{"encoder_conv_stem": true, "loss": "mse", "lr": 0.039, "adamw_lr_other_params": 0.0018, "steps": 7200, "epochs": 37.8, "final_lr_fraction": 0, "adamw_weight_decay_other_params": 0}
Rows from block 3 of the encoder of a small image FSQ autoencoder, named by matrix and row number. Rows with one number within an expert belong to one neuron, the router's apart. Each number is 500 + 25 x the weight over its row's rms, rounded and kept within 0 to 999. All counts start at 0. Numbers have three digits each.
Before each expert's rows are labels from the 100 images, of 14848, where the router gives the expert most weight on average: "strongest on" is what is common among them. Only what is clearly more common there than usual is listed. The data: made-up waving flags.
# router: slot weights (encoder.blocks.3.mlp.router.weight, 32x160, trained with AdamW), inputs 80-159
# up: expert up (encoder.blocks.3.mlp.up, 16x320x160), inputs 80-159
# down: expert down (encoder.blocks.3.mlp.down, 16x160x320, transposed), outputs 80-159

# expert 1
strongest on: pink; white
router.2:498494516516557514463519562468518477454504449482486503492542489496461499495507528499500501489545490539486493536483499536486508517509467500495504523447480485468544481476466485534495515505506492457494487495484487521492509483484490498498471482
router.3:512473498460511496528498550501462558503496478497486477474462517474469502502515536448498524539518524541492495511483488504490548475486499504463506517464547467489517472518512506477476501497523456476480455541502469499446465532476508521496507460
up.25:507489475513482482544475513492501510539496511544512521477489445506498514501460500523525457475450474497517495494479510498518465489492515522503514513538504535519536508495474522515534505538463518500487496492490470493549500492507472483529527482
down.25:522470504527499488532462495542526541479526508538511553517515507511486495480500513555506509515477453555496465543508448501496470486507522517471500505487527516526511548511501494477494505527487506498439522482487502478455503473514511504485510532
up.26:457530471473459470487471450528529459510514517532506467493465485485493504500485527534471529490503529501471504544476484499515500501495473524479462501498516497501501537487493492498509520445464499468530493515468477504557519523501481484496527541
down.26:483485510508535485506504500500484538506526520522500492481440528512501505522501505533511536488477538520489545514527506500522505512531502501517465482503503533474518505458514524523549504474493496471539489510524482475470533511519531461530474546
up.27:537500472504504492530500510506525528526496511516457531535469502519513492523482518541486517500481443465472505541522485512538502500551485505523494487486445513493499494481483475545521465506560494499506508525496483457483478471501552492545480529
down.27:544513470513514538515510474549478528479521503532474503483452503517503506541491523467485497498455486516524477512499491522491521459530501513489497484516470516533499541487479500522530462507512493529502527525515522474498486495533534528512535489
up.28:456542462496453463519493493505555480546477514522520515491525495517504495498468500541504491460488498488499515548487525503517473489527465491510476492493490477532489520470489543564539461487545528492475550502500493483482482515536485480484481482
down.28:475478480518519494531511486522520524518529491500520476481555503519536503490508541535528581490555475497516511506501495517512535533473506534493490510469528514474481520433479522506545498500517526462516487473516479480459517488479523485555489493
up.29:486518470534478541529472489505522454495469493545518527494511477457487502474531498495524495480496523488534458477495471532499482481512471471504489496515476469493468494470505539513472445476508522505503493529505526527486479506522566489483517505
down.29:490473502495521496555497488471516481503492487527542490503490516507545491501479529530506493428511486485503525530499492525520504531517474490505480484511486525503519556498529509489524489513544512482512550493482509486488538510514527493512490566
up.30:484505476470470508514494502495509486491517537527516534502510540508492497500491531551503506443489504504507491496460532504525478507506506485509487519549571489504487508493466497524510473493523507509531552506485499461494502494464502501535447523
down.30:513478478468458471475474491500521496516500477459502464518535519490505484497517495506496502482534487479516505510458541523475492533489544520513478504511514462519506517485459497503470506530486471470493484533536517439535493490524496460496479483
up.31:479533502458561521464498522522488482461497508548452493522529493519549468490526494522474505511433508507495512523455483522500464492481485464517464503526517505457533500537501521507498462517506483490488511493533508459468498521488526465484477519
down.31:493479473479489497509504500471543463516545540494524533523502541513505492502510513513502515493474528527491513567542483514537490523495487510484490464489466500528502547464497501539536499513528515456489502525479484498430477477507543452516517527
up.32:495509460475532483533476454526499465460512491514489533489507540538517504532527495498474466544489482508550493543498508489476497490537452513483468499494490518504532499475526486489510467439538536541529517535500505485526472512483503507517458528
down.32:487461492479535517514476488543473474474506530498528535479505509468474513506500519504507510468514444537462473499480502508518477541533529514477513498447499477473515484463469453549497522514554493465487517497506483483489496513483517458527490512
up.33:497502504458454504509463511537517549469498519540524503522485496524507540519506517489490525451468482476496482522490467535510512476526499493505513529526514523503499504502514499541482485507487486465526535491477477476535453482510480521492515495
down.33:486487539500506519558470503489556480471521517512522536522495479488516470530480543531485498475459504484501483485503508527528523509480520516541472472466517556514523567472455511535515499516483500473474535530499528481494438501496498484466524507
up.34:510482466504538523467512497523481513535524508504490520502479516491520488486462513507488533476447499473536511487521503494473465475487540473527503475458538524505486490521442479474466461515473535489521528509519473495532505491513500455462547558
down.34:471483485510493493526525506480470498507521515524511526515512502547514506515470514535499469520495483545545517514468511538563492486502490498505491484453480523477501450485514530545538515505499492522508530489517514515492532511502468518519501506
up.35:532495493495471491487449519474492523504499464526500525517495556507553522538482538520507469517453489468509507501488503468546479512523514507483482533508493464481483479471487504532503508503506513511482556496548502515507494454509508499533525520
down.35:508518483488507501537506493540520477535525483524517515520481492507522466472462498510506530475486486484500519504497495534535474507437487462527450497510526537521549507477499459524515507468511439483518511500496462459445484503514527492499497563
up.36:523528473483488493507475515505488508486508517519520498548511486473515464543472471510473522517501505490550493526497455499507512485459512502532491528531473503528505534491516494515532472502505486492485503535496468469535514464470549495521442535
down.36:516493463533482511546494517490510531496455487531509474507501501498516492443501464513514491488512541484482509514494543507528450500531498526490483492497515551470486490514472494550486490541471500546480542482511481473465476483466531500507509472
up.37:512499487473465467515464492515516484547523501541515546496484512488483490491403519526527507473479474495509477561486496511548520466531490487508528495535523508493506522480462475492480470500529547496516520453490483464510512476548517510499495521
down.37:497510509501511462487513480515527516484476496469516540527499501523496532495493509498512516464518500515537517513474503493508519525483511468469471510483494471499524491520482543534522481513513516481488539520499454411502498487507478490498474509
up.38:474471447501464481481500534472492531467500502560510487516497515525515497488474477528471520475471480470472512553532502474522473522534496499512498498512492527531479524493496479517526467475478476521473487481549476457479494484500520526542550521
down.38:493538477505495520495526486509544536491505481534488501507480463505437501486531521502525499506502524522483485574511519521509442508505466493515471504475499562502510493450511495549513518530497500485485484534518527464469505523534500446495493495
up.39:521468452502465489507505467473538513501477488535512506527506542466507498553509519506496520506475519511479521476479516491498468511518503455475473520483497498460561491514531518521481493454486563443503523502503528485520474467518490527503524524
down.39:480468545536484498516528534529521489500503520537511504517495502517510484520505496500527547496513526488516468501524510507519519494497530520488512459490488514518507524495501518511500531492558545500515529516493504491520493472526519459525515496
up.40:468516502488505519506476510536514474520506508521513497517480499538506504558500463534451474488474500475476530545485525494520509493532456472501523505504532521497503548478465537498537462477509522493502529501494501468524458475503519481546448489
down.40:476501490482487494555508434541531459532532507539497437521480480495506510498514496476486488492510558517512524513503507477499510559487499520479454516485485466499527500492522518520523543497523506477478502475499483502442498529522566444532509490
up.41:528478483510478475521511516538508512539513466510486521519517503519551538486472508535519540538505502498479506533523519470523480450490504488556504524490496552514452496495469506519482495489470502477537481480493520482467512502496536451522507512
down.41:536489527511473490509492508521494495464508486511536497504528525520511514466511515460528474491515511507487514516480470538520510498534503492509482518511452477485520519479525495517473508450506525455517516493491476495503479474479490467545529496
up.42:502494454490489478494484504495505516497497509513489550569483459549503468466448516520475505468455498508499473507505508510486486473494509534492501475513508535536523529482490535548505498463540502518478496531506508456483523509530526512446455490
down.42:475476501504490514531493541494494524550488495529495508504463496530520501511491496502517520489473540484506479508524466530521506481515532487475469518498472488503498497442549506518529505501547500450476524520485510473457497497508543452535539528

# expert 13
strongest on: white
router.26:456477512463454513508510480506515518507501510486457479501466494493486508511514533507525501534451444500484489528510440497482477448556516494510517515494438516517549518503519506535505493518472508500487492487488456488496497509496485508497480489
router.27:481473482467489499500507518485517555524531493578519492524472460522468472485481480493463455488519540502482498486510477507479498503524537495541462472479502533512496501505499495535544526492493509515505497550505464475480483547486498445514518502
up.0:527521508484492464500432514502516532541495537546488555519484535495515513504462531538509536490499520473508505516463555509573498487506498485509532509520484521489498526470519495493544473513531568521475511506474470471470501494495520498515503525
down.0:493464536495492491496491486497497483485493560521495540498505508467493449448471519478548484463484500477517489497461487521495543528495478517452530498512484506489534529485489537534532496502527490519512501500483444495475525488486490497494507513
up.1:469511465518497489473465526487518502488451512505464501501482500539531459533497498465516485430486501467458492504508518454500514482503528487520544495486518526543485496490469524515527475506541471521522488588497467457485491516499468485505479480
down.1:473518461443504470463499501499538518523546526469494536499463456496504509472508525530508509487544449521491490527480503542524461462518481477502490501489488494475501516493512496538479499503506492491496477506495522510486520515514547443468495524
up.2:528482463536481535494524482530521516465465492506478517537471498490492467491514491526528529480527502488506505499486482498516536512519478512528490447517515469464522494510501509502506490471521491479550482540494490472478461464446539500535457505
down.2:514519457477524468525487506505502483526483516565496506534479526532490485513482492478556473478477500501491502479525486530536488501505492504489488495475540499457561498499469506492521506495473518496503520502512503478494567463522472461540484564
up.3:538472515460482489509443512492527486497455429506483486507510521481531567483487484529522529542478474478520491508488453451515498529477525510492486479496507473505468498487495524516551476490522514547472489487481473528500492488477499529488467547
down.3:505504515480547502550462483489519525455495516508523511534450560514509507467536485494481495499509488514455521508500531523522496531523435495500513490474493508453517513464483481504495503481501496478444515487549496497456537513492499498539499514
up.4:461490452462492457518501507513504474533491515534509498503489504507488494500505509488462495485471517432443497494493501486543535450501533486527479515507523507493503507487496507530498482524430503504538472503513486468518452505557505488479514543
down.4:510490553515495537539466473507526538497488514504492507515468512493503513535499527487481540517537462462507485514500463535515461526496466486495511478539518488499561500464494543513498480459506483485503544489503509496506530509476483504534495487
up.5:501513479479495510498472474506504475483488493478510525516461493539514551497526493497488493477482513470496462520451489531516541480489457490459495570476550484487506540520502521448546485489494500512487532480514505502515476461482509576493476511
down.5:467491510504516491531464491535525548498485492524495484525507472551484546521482540500506511484497464522516482490513446505520525512511470501486492484478502515481505529491436516511536492556529525487499486480504512503487481483502478436495481549
up.6:484501471475488496488470512526494488557509563528462510520459513493510505511520525520535506514473496490501466502476478469500484485492501473509513490455466511507494472487520480541509518503451498504493543517521474470485511536540503493522543438
down.6:499504494490488444501500522473517460466491539521525523528509511508486449507491482538513516520475502474560496507517475502491501509489504539455494523541489532526537454478496538486512499462542537477570532524506487440474511512469475511474477536
up.7:521550503450496529456486477512503504511518481481531460516535488537512491514496485467515521465522485487445527468535492457525522507522515481483515475492489478480491497505493493516506498502545558470506505505509506494493533496485536495549493522
down.7:472519461494461471512483498493518516451564517533480524509486493452518468504494527507471526457541483505419463522504473501522475508490519469525497474496490475490565527510492471549507513528512517502472528516518508482496477511515445481512480499
up.8:510476528513450466537457512515534513499517515528484547519511477485507473502490490511477460492475497526506519502498503527514517461571480506490516504515479483535506486503489513484501483468513528513514531505485537491550505499476489503511506501
down.8:488466517475474473521468465549504482515525523521498530540516472503528503515487479526483503510487468474473473576484500500509455464509463498539514476476509518486504507465474514530514501522485484491474495477517540461494497512515496472477489496
up.9:495540504484540482512509551535484491510512487524545534488479506497483502501501545502539504474517467510514495491503497546524534492512516536529531517526446527557483536466479480488519482500507554497496503500495472459497495455461549520499502545
down.9:490474471474498514508477461473461574514532487483495515479539503509504511483484527517503484499535505489507481510475531455524457527514498534498510534537547517483546541504476497535450493485486481499475468474530510495483493497523495503507525507
up.10:474497463506469467495487529506528491479510492521490516539493524517484491505513489508479519500452460468482488514483550536510501496530512525536465490508470498532497494500459484498499460458527531458503530525522505466502486508496509482473524495
down.10:508522505504439507518485482518493453500522528503512538514481529533504447508505503531507487485456480541473487484537463449471492491516497505486487483513490500493491513532484540504559482474451495501505517506487510446484493510550479517510554507
up.11:551497508494512523469503444521490478474521455494495499498462517487516485481486514536491551504451547475508502476551495515501506450516489552496430456486481480463510520479489504502501478452520525501527510476488457485509517493518513484492505506
down.11:478532494507441504535503494544521487521554480499486508530468501499536523538486536529529496515483526480477491540501517518523494522509502492544474442519491475430502501473490460503552521489507480508486546535516511510506519526536470491522448538
up.12:495496460514442509517451491536528506489501502518501500491488471523471467465499517554486500465502499455511519511472555557518488482472495522491520485467499493478492542487467522485510480524530511531489512517537482511446526481495506487503478503
down.12:501509498503531522537489538508517502488471480494499496531484533511497487498503505494489470441521475523520499495510530510540472500518518476495534496540512504496546524432490447507502456519572515564459489480516471495474470555497513476506479498
up.13:478509478517505487511457532491547460504491511505534512493516505499500520498494489468520522494510490498479487483481508467569463501532495485486506504535498529508520478507534499500469490511522511533528501512497462473522450520502547470508528469
down.13:510499470516478495526499511520511501489519499508426512517491513521520512538477478450499520498499503468476512546480465494529508491526533525490453467499508490464507522490489537533535500496483513480481483474496494458460475477557526480557446503
up.14:514513508524501505495492491484483491501487522526513453566473498536467447523492497479472549482456488472458499542500522497505498526546503522518482463494517502509489463507523516442506494497516525523511515501475479455492504465510510533486501535
down.14:501536512489488514514498513503520498517472545513485515509457534486493519477517512479475492476555489496476494531520510526483504493504479513454446486499498489497528519475494509547513495500508529520524539472441509488557474505449481520517504495
up.15:519523487480474478513476517478530512511530481507457501522479509528517493512533538512514556479546479489492503498478472534481503514530495532488517475471481478498497530498464505495490496486542492492546501519516467510497499469453520491505523548
down.15:482535488458483551459507503495525502499534473512488501499460506481530519530521506486491488489509497480480474536476494495534465487513470501469489510472505506523501548512474517511491497526505524506546541479504516483506548440472500510488523514
up.16:514500462463494534482467521482526494485509471568499497494488529493496517481490520474478515492448516482467481514477494464519527513441503495538541519493499502500492497542531511486497484497524511506496485493530514463485453488506493486487498503
down.16:476479464502476540494524479536538495515527502526510501469476480528494503505507505513488538470510497506466502589470513515518433485537489511541478475498525524545498496487475503532485452515483500479481538497535502494481466510547455462515492504
up.17:512506536495487495509461459503521504525504521537535500522512501509512452484503511490505562480499487499501481507468525532517489501530510494541494485510517505517526498533507540508447484498519510541527465469522449459565478463473444529492511529
down.17:479466469465506433470492524487504486504533517477498488503479505524498472506523489514498475525536483466483529513539416505485493514495502493511459459523478526515483522473491541495541493476512534463504508508504503442494503496506533475509494479

# expert 2
strongest on: pink
router.4:513520474516452524458516532509519490466481461505496523516518482453537525537462511489480510460480504483472534520512527525509468463517513458501471504516501453503491472490482483497485490505496511508511483476516483510454453561486492470523487559
router.5:461475491480439546470497485458506472523517465464515490538511534495480489466494489516510528513517501481511489529510510529516507503562494516512510511475501515511492486464466508484532506517519476459477504486508463481478483555488450481489533455
up.0:510525492507514497535524496461519515469462524481518535539528473499507514485503459540485515517497495485489490548493474494493529516538485565513513502520496479526479518486492469529471483490506487528546503471506538475501485483542527513503481495
down.0:507489488497457511504492481524554479535517520528536524542499520489483503528492514498481499481511539530556481536485522506518503521497542507495479448472501519488496493489521513528549532482540491459494503509483494519436537505472506505523497521
up.1:502489510529479509484472517481512508544449561493497493550471487495494517521483501494515499497464458477487463500529530478571525528509496515487485489505475502483514506506480491512499487529502483456482492493508522471566483496490494475497548479
down.1:436493482516516515510463535504509468482546531534447531532488513536500490500448482492463540477519525484486504500554498505490479478470453502518493464493511528490536547476501491524507526550515513490485541517523488476473502517449536492483458521
up.2:503557482540528507483503514551522551513527524537524530503514525501493533507481511484486516493501501534500527472475512505536484516509519497509501472545486530524496519496489494508492504491535508502476575482470541481490495464534509503507545532
down.2:496485487472511498562526514524492509461489523486530518509513476503581568519510495499494538481490475501537524528438499526461477474501528518510483480490509509488488490465479533516508502508495529470497543506519501498494478508484493503505505513
up.3:492546504496481491470506498524493503483477516532477526526503528495538562518486526554519492478482457462511533558484489507492518474506493480502443496475490507520533470517495538505544485513530523510490511462523507500494489497495530496509481519
down.3:548505519516518525509514500509512534501476509511535515556487501460488498485541465525498510501533538522509467508555500504518484562453483464493483503493483521474491502530518536494507558499560521453565513507468512512496527491526553535512494524
up.4:505490490482531497542457492482554474464532557535495543483483548556512497526495560520478499456509520492509473548509498517548538465513513513510491472488500536492513489482497503503511464526553510539488500496486501522454541480473496478488508507
down.4:511474491502493477593510529517518512513472518506529512561485523551515488529491512523512483484500512499478499541495489556511498485515497454500500484505512489466505510467491539511517491453522576537507525474477466503466513501524511498496499490
up.5:486565501516483528524480487523482475491469484525524502514507498483480486503490529491524510483493532511516480528489475497498525545483474439486493496467514551518532540500509526500492481488513502523500516475483497482497469507505539456481499487
down.5:502471497487458509505472475517540502493496525504511535501503500468490489527475503507484499421535506510475493530508481554524483494502494478478514473504479503471481532472487479566513491546538477513479535535488510478470500509503489489522479495
up.6:490516497481464501516531508472518501489472494499492496549520504488469478466509558542505516485496525456540530509476525465529520485548532486510470493465495509519526488481503517496517559524510483519504487494529443517510506488459501497456493493
down.6:505496521495499542502500511508503537464507530480505520523493486516543473473525519521532550433479512513479479470503529557508488497509490506486490497493474533514569526502499506569502498483526534484537565509484489502481478516550518485526500512
up.7:508493484474491461466466509489522521520488498538490496500511487482492498502435503499464501429462483495490512514450503515546508503567514508526471507521489508490504508453486497503495482506531523520496541512508483459525526457521501463511457503
down.7:492475519475487520536492502476533526492534534512553461530492530531564499490469508553510489481533486495515489514479476467493503532501489546450475489503516494523508525476508482553517509506515503492475489475491488503448477515457555488532481506
up.8:535525485451479486535483497503508538495510516521482537502495495497535541515478544549499493491477470507483536523514503450455488532514515494485476499510463542497505511487549496504514502490554490532484503524528503530548513514488468513530486541
down.8:545526494465471509542514524530534534530496502510480536478496492517480488510466527514478500517508517462546462525489463525515500540495542537488523493523505502503524521481460511517558548495493503491540521520501526521484507519500500490496470465
up.9:487493502496536520497502483482495495532479520527505494537486481510473494475503518492503489454473453523516538492487502533493484528499447467483532474462502523482466556541507506478537493496487496516500482532496537451536482497511527461515505515
down.9:502516517464464545529504496509517533480546520566488543505472526504508496508507516511534498510477495515473462508470504545503492480538485523492436441497496507487523501465463520540510504491536513485492529487549476466457509477525505491518475519
up.10:558501515500448512516488494483477496467495569529519492472510507489472486443506511511459507499509464464491477533495512479491475483455548505531506511466519492511502530515499517520538500440503524526521529537505482488489478503528488499497507502
down.10:526467511487471503541486498505521503517480565534460543535530510454513505488506498540499524482443526516509463500493494512519478470496498504495492459499504506456513488482491507519497526470517512530484511484537512507452501468507512486530507499
up.11:560538491506461520505517507488546500492501519515481512506482493502524469512473495525525531484501500458503502533490477550494526504494505559513468481535519518505519518492529477524530458481495529515494527490544515514477454496503489538512467511
down.11:462468507489553508479540523504489497453494506511472520533510566504528491458488518505465473508497506522512549535460498546571472507511515509500549509472478464507520506454501517503487515491577470479513548526518507496519497481469485515527501494
up.12:473480481518525472500446511495487488496478517511491500529520511524480487495486533517485478459491492513492542509536466488488481524539503444464512497484501509500491523474438517523540475509527526503533506514460470496448486505548532464527540499
down.12:504509526494441507500480551494483498485518529502442552501444513533476464500520478510487523505489503458467464499477483512481510501486493519552521478526530566476473482535540487493529505549518492506512525519492526510499499558499500498488503498
up.13:477500442549521473490531495535494523515521501501497526526498523534536482495467544469456484498525511559495513504463499521510505521476476531502457526503459484510535464481488484514510521483517496471526481481469486534527502511484509484487499515
down.13:458529510515489469535513470491498495541487536492521480513485523550505517506496531526521483502506505492520460515516464482512485546491501529498500444498515485471545518511516512528519528485523509482491530539506520496502484471553546480524478488
up.14:524518458488497485493485500478481474512460540545502494495453486515508497480500518493492466451509493529525436512488550508500499540486470504515482473510501484459506458464469480551538497486445499454532480528488499529546461483457477497483483458
down.14:501472477488507525475501483487491446492507508512528514511552519500501498465458496466493501491510486492492514502526515497532466524490525499490469481477504536470523510461526510537524433473501501480509516517504500484488503471524515455486506518
up.15:486509482471526504466446535484523478501526535461492509505535466516474489541481496482496509468466524536512482504506477495508503478501487455527521506505480514522510471484462478526466476476520516505481517520519543460508500524538464488530494499
down.15:560527483473494504542504533501523516491515510485506529505502482497545474549462523454487553463504468509524476529525507497522475511528508505509558542489537493489498537521507534520516503494488512510515511493496495494498483497539560504527474540
up.16:506502504467516513478457536487531512540486522479479510521517487520497462544491525513481530451524477484515476553517517503506493487531467501525505497460494472458499546460494479492517524486526518543528521485492542527534531479546482502507495492
down.16:505461474492450501519504528474499517479484531518488519514447469521520448511492522492526498483457513485502540473478452544481453513501502531473482510517494508501516489484507514490541484453463485495487533507509500491482484489527537511526502462
up.17:484492490510523484481465494541528529472537520523507510488535533512509489501522515509500507475493498547487520533482464499527505517522518503552482537500489510531507470492515525534518491517520494497513480507525477506527475486521505468505497574
down.17:523531489481519525516469514505573497497495545517502489557508516508527454525472483497529490498503511508469540531524477516538478493504512481471525465507465487495532534523489517553536496486514529469491538484502482502469495479474550487502489447

# expert 8
strongest on: brown
router.16:458514506542486513510483538459493533438489511475532486506519493438500495474489523496517492477525532504426492547522513493495527501492486541498493517501482466500539485501532492465489486474507474526454482479518495522517486519526464497521498481
router.17:476464526485476523469488521474512519497507506518510490490456483498494505512487549468488539461511489460476515520538453523457532535494489501521516532517477496524526471502497489554550550503518465493492521521482519495510451513494541538492478490
up.0:512491476492510455531449519507564496517452496546488545496492500524493448511512501516487478494485479506497536508509466518455500512487528505501504521511478496491533520466478497514507463471521601528506538454497485436542501466512482474534528528
down.0:479487504494511501496523494505514509538538498493529488555483464492524451506495526521475486502476490529490458506502498480480516452496501522504508511516482519486506513531459508503512522492554512505483519481465542508468468506545537440517495506
up.1:474506451456508492489477507524517474508525492529540486562483482548466509525483465505497494485506507510464492545479464485509491486512509489510474480498503505496516501502516516555517475505477511504529523481503485476522511493493489502482482512
down.1:498483513494485511521507528512535521469458524494539539535505497473521516529506525518492519488485470497487468500484498479498442526515493486485438513509505484456537537498513468531515515474470538500492541468465448502486463512484478515475507528
up.2:514518490505456485488527511450537466544523467513497464534522504512503549513526515534473538491525506490521539498513465512511500484498505454487512507490498511502515507462514487511478504455492498498472472516492512519514509506483523483500533515
down.2:485488483492491493521475527537540508523522513526553600540463505489501497499520528469534471453479489490485507518480491493528454501476456497507453511502476541514531534484484515555532465459529526488478523485503496548465493485494515476516486508
up.3:510473470489501538473505538537518506544501461529524486538460502484470456487500485518514467494501505516485515529470455527518532470482532474473489471473523501486453496515462501527510490466477516516521502519485472522489534539500533506501485543
down.3:476547504530562474508496485517515526500476481526520533527507477513554514493486550503505499491462490450496500526501521569526483507479480472499507476533499545475515526510479527509555482482516523503510536508526495467535485464494522470475479527
up.4:507555487499480521528521542485533496535474505542477519527503486478509500511480526516507555518499507549487485523504512504505463481487454491486503531500482482537487453498481469543538456493447507500534509515524455502495509479483506512499504471
down.4:505480489483502496507490490531530504479536552515513556535474478528549509496504533463498483463493489493486504525513468525524487485506493504476502495553472494479537521481479490539506472489507535527535463467484508511463479485490486511532456514
up.5:473492500536508505495482518523519465499489500494498499487482514528503494467515491495492488505496503470479508513459518534479521495551528459494513464489520522443476475471497495487524462480501497460532454495549523507488455468481512540494531456
down.5:502469514494466503472449483500548476483523524536513527545482530509499510505473530502483436492481445472482503521479507518534488527495446501513483509499499498481548489451494500509503464506523469506503505503475482489461514480505515471509481533
up.6:476521531504498521499484501501517475491514481549468496550433498498498466485508497496509479487434499497501510520466492540529451503549480498517503502515506526526534504469495489486525482515485471494543471526512459481471494450539505531504477535
down.6:488468477497474508525535473496513469510476494512489550475509515525517504510494518513485516492505481540534478479493504493473499467504504490498536483527494506485511500482508478528499517536503487482528516504467494544506513519512474472457486544
up.7:506528459472493468461462488519520478466514516526540494524493504552488530508459514514519501460484459502475522547472499500540471488520516469484490502514471465525491485511454553474512483522488488484533489506562461490519488527552496468543514513
down.7:506476510499504460502503505503514482538490462517523486500504535549518485462507499481537494460538500525511543471538499505483492488514513479493500468499468488481472493505469503469500491493442441495458489491512489490485504514481457502543532490
up.8:507510475489499457472511486491508498481515523509472513547495514535518521500478520544539496502496469487503506461510509501553498487489496495498494489482500470525503521475486506495526488491521462535519495495451449476533517544515488484474555530
down.8:525501522521517494514465468544500544485477518517505523520501513510484505474501522508494474470440471479461512478545514533527471481554479490536518470497495499513540524505505492533483469503494534464501553537481462439504473471511487492519488461
up.9:484517462479492493508470490448543508500489520553475515520501507504489548523483490532483533488498473505459479519521476472560476523511506502559516524498483521460495473495499517542492473496473509522505541518494520503475515486494554497491498521
down.9:524538520494472512493526523503529523493447516469459480494518511501500488460511487487460515480523503484502456468487501527470540522493489537476489499521518471502496495504521505500540494452519512552496502467510516497473496473481548449495540532
up.10:522525456473479492487498505476522491521491556518527589536473559495504465520525560500476521513472495502493462512465525470516529527514541548478477492506484524488510518500476468505520490504516493509491501533493475482490503486504518500491496518
down.10:468476467503545476523467526514494545500485515502488506514453471521519478495484495484587489527490527499518509496528476498498498533524504478505500555482474542518513533478510517526539469512534502507515478445494500485496478538495500539533511480
up.11:488536508498498467467463555483522509470516542504492487532528538490533494512480518477506517523499463522468474503463527462539481521517496497533492530448481509513465498451478479530477489537514551492461481469504500488485500506494485526455539551
down.11:525514496488541493554477504544490496454538481548511532517474445504468504531496499500504485483502531485465510522533514522542474515498436505503523497483501498484507494505501506486492456471499521495505513484494479503509493491504466502489448561
up.12:486493474483485515518482491510509512521492520550522511530479497513475502522483501502484526480504527480457491567476527507536479492520506474520475478510514513507478517483494514550505481469533507477508522478500490449496509484544511519535507523
down.12:501524447491474486500557514535498508465443463481466441502524499492469521540503519471493525503547518493541471546486499467526452525540448472477465514499477493524489482493540480487494487523516564525520502468513484479517502508480471467501483478
up.13:481483515504492513493447477497536476470485488540519544526522545509474474496499499539482521416490475499508511519464508483504482519537505456540521470525482508482456501479495498525482475495549522524494515496460463505561499509513496498540506539
down.13:443492514500458492477494477508513475517506490487510484512448515484487501497525486475538486496526560481474524547488501555472485488483516489530507522493492499509526455476502527496486520534512502442533502522483479483510523479446487492523479487
up.14:490496454483494520465491471484484482562563531504509492534500517475504461521484518493479492464511531508543469540521501498575461462509499498485517488526483528484520495481486496519543444520491521484527523511473450514520502495526471490494523477
down.14:498491491509475477524461477516471499471511560524468481508499527483464522512499465503515518474559529509474496506471487524486444522540535481497487486488480500520514514445494519525473511524503538467499531504512483504482455508489497472500519482
up.15:497483495489467493495477494510520531505508517538530576516515507515504510497483491533471503472490496481475506492463503502542473489525520481501494498503524540519508523484452523524496460487525519541469542503511499477510491503530506512513479532
down.15:492501500506523490549490503515514493480450508505506451519497501535531497472523476480508472445496510503502525494510497549489522516537526488536468495525489448540525493455482498478490497451507459523450474555534490461513489483519481469515535469
up.16:488454485498520503481538497501528481514480521517555535538510512525485446507480520500480497483466499494485464500488464525523450489539511504466477490526479479510528511527501436490500520528488498457512532478476515477502519495506516492493496493
down.16:481466485471511514474507524539518485525540558519474519468537473549507507511488502483507496557535536518514437483494479455518517511469492530458500475493457537485522485496436519528512470476503460481482514509475547470468538494503550463488507428
up.17:451497434460488501464452515494515467500443493504527488530504522502457490550483452521524501491501484497492466509467500462551454486511541477511505488543504557499502480500509479497482454496460493510519504514520484505511476473508534527480514546
down.17:489527483528500504538535483507522488508523489494509466519518488508567522482483484526473520466500508509499517504495496570504491523487521450529500482507510496502535511478464508535483467482507500515471518502526515488441546499480513473500517451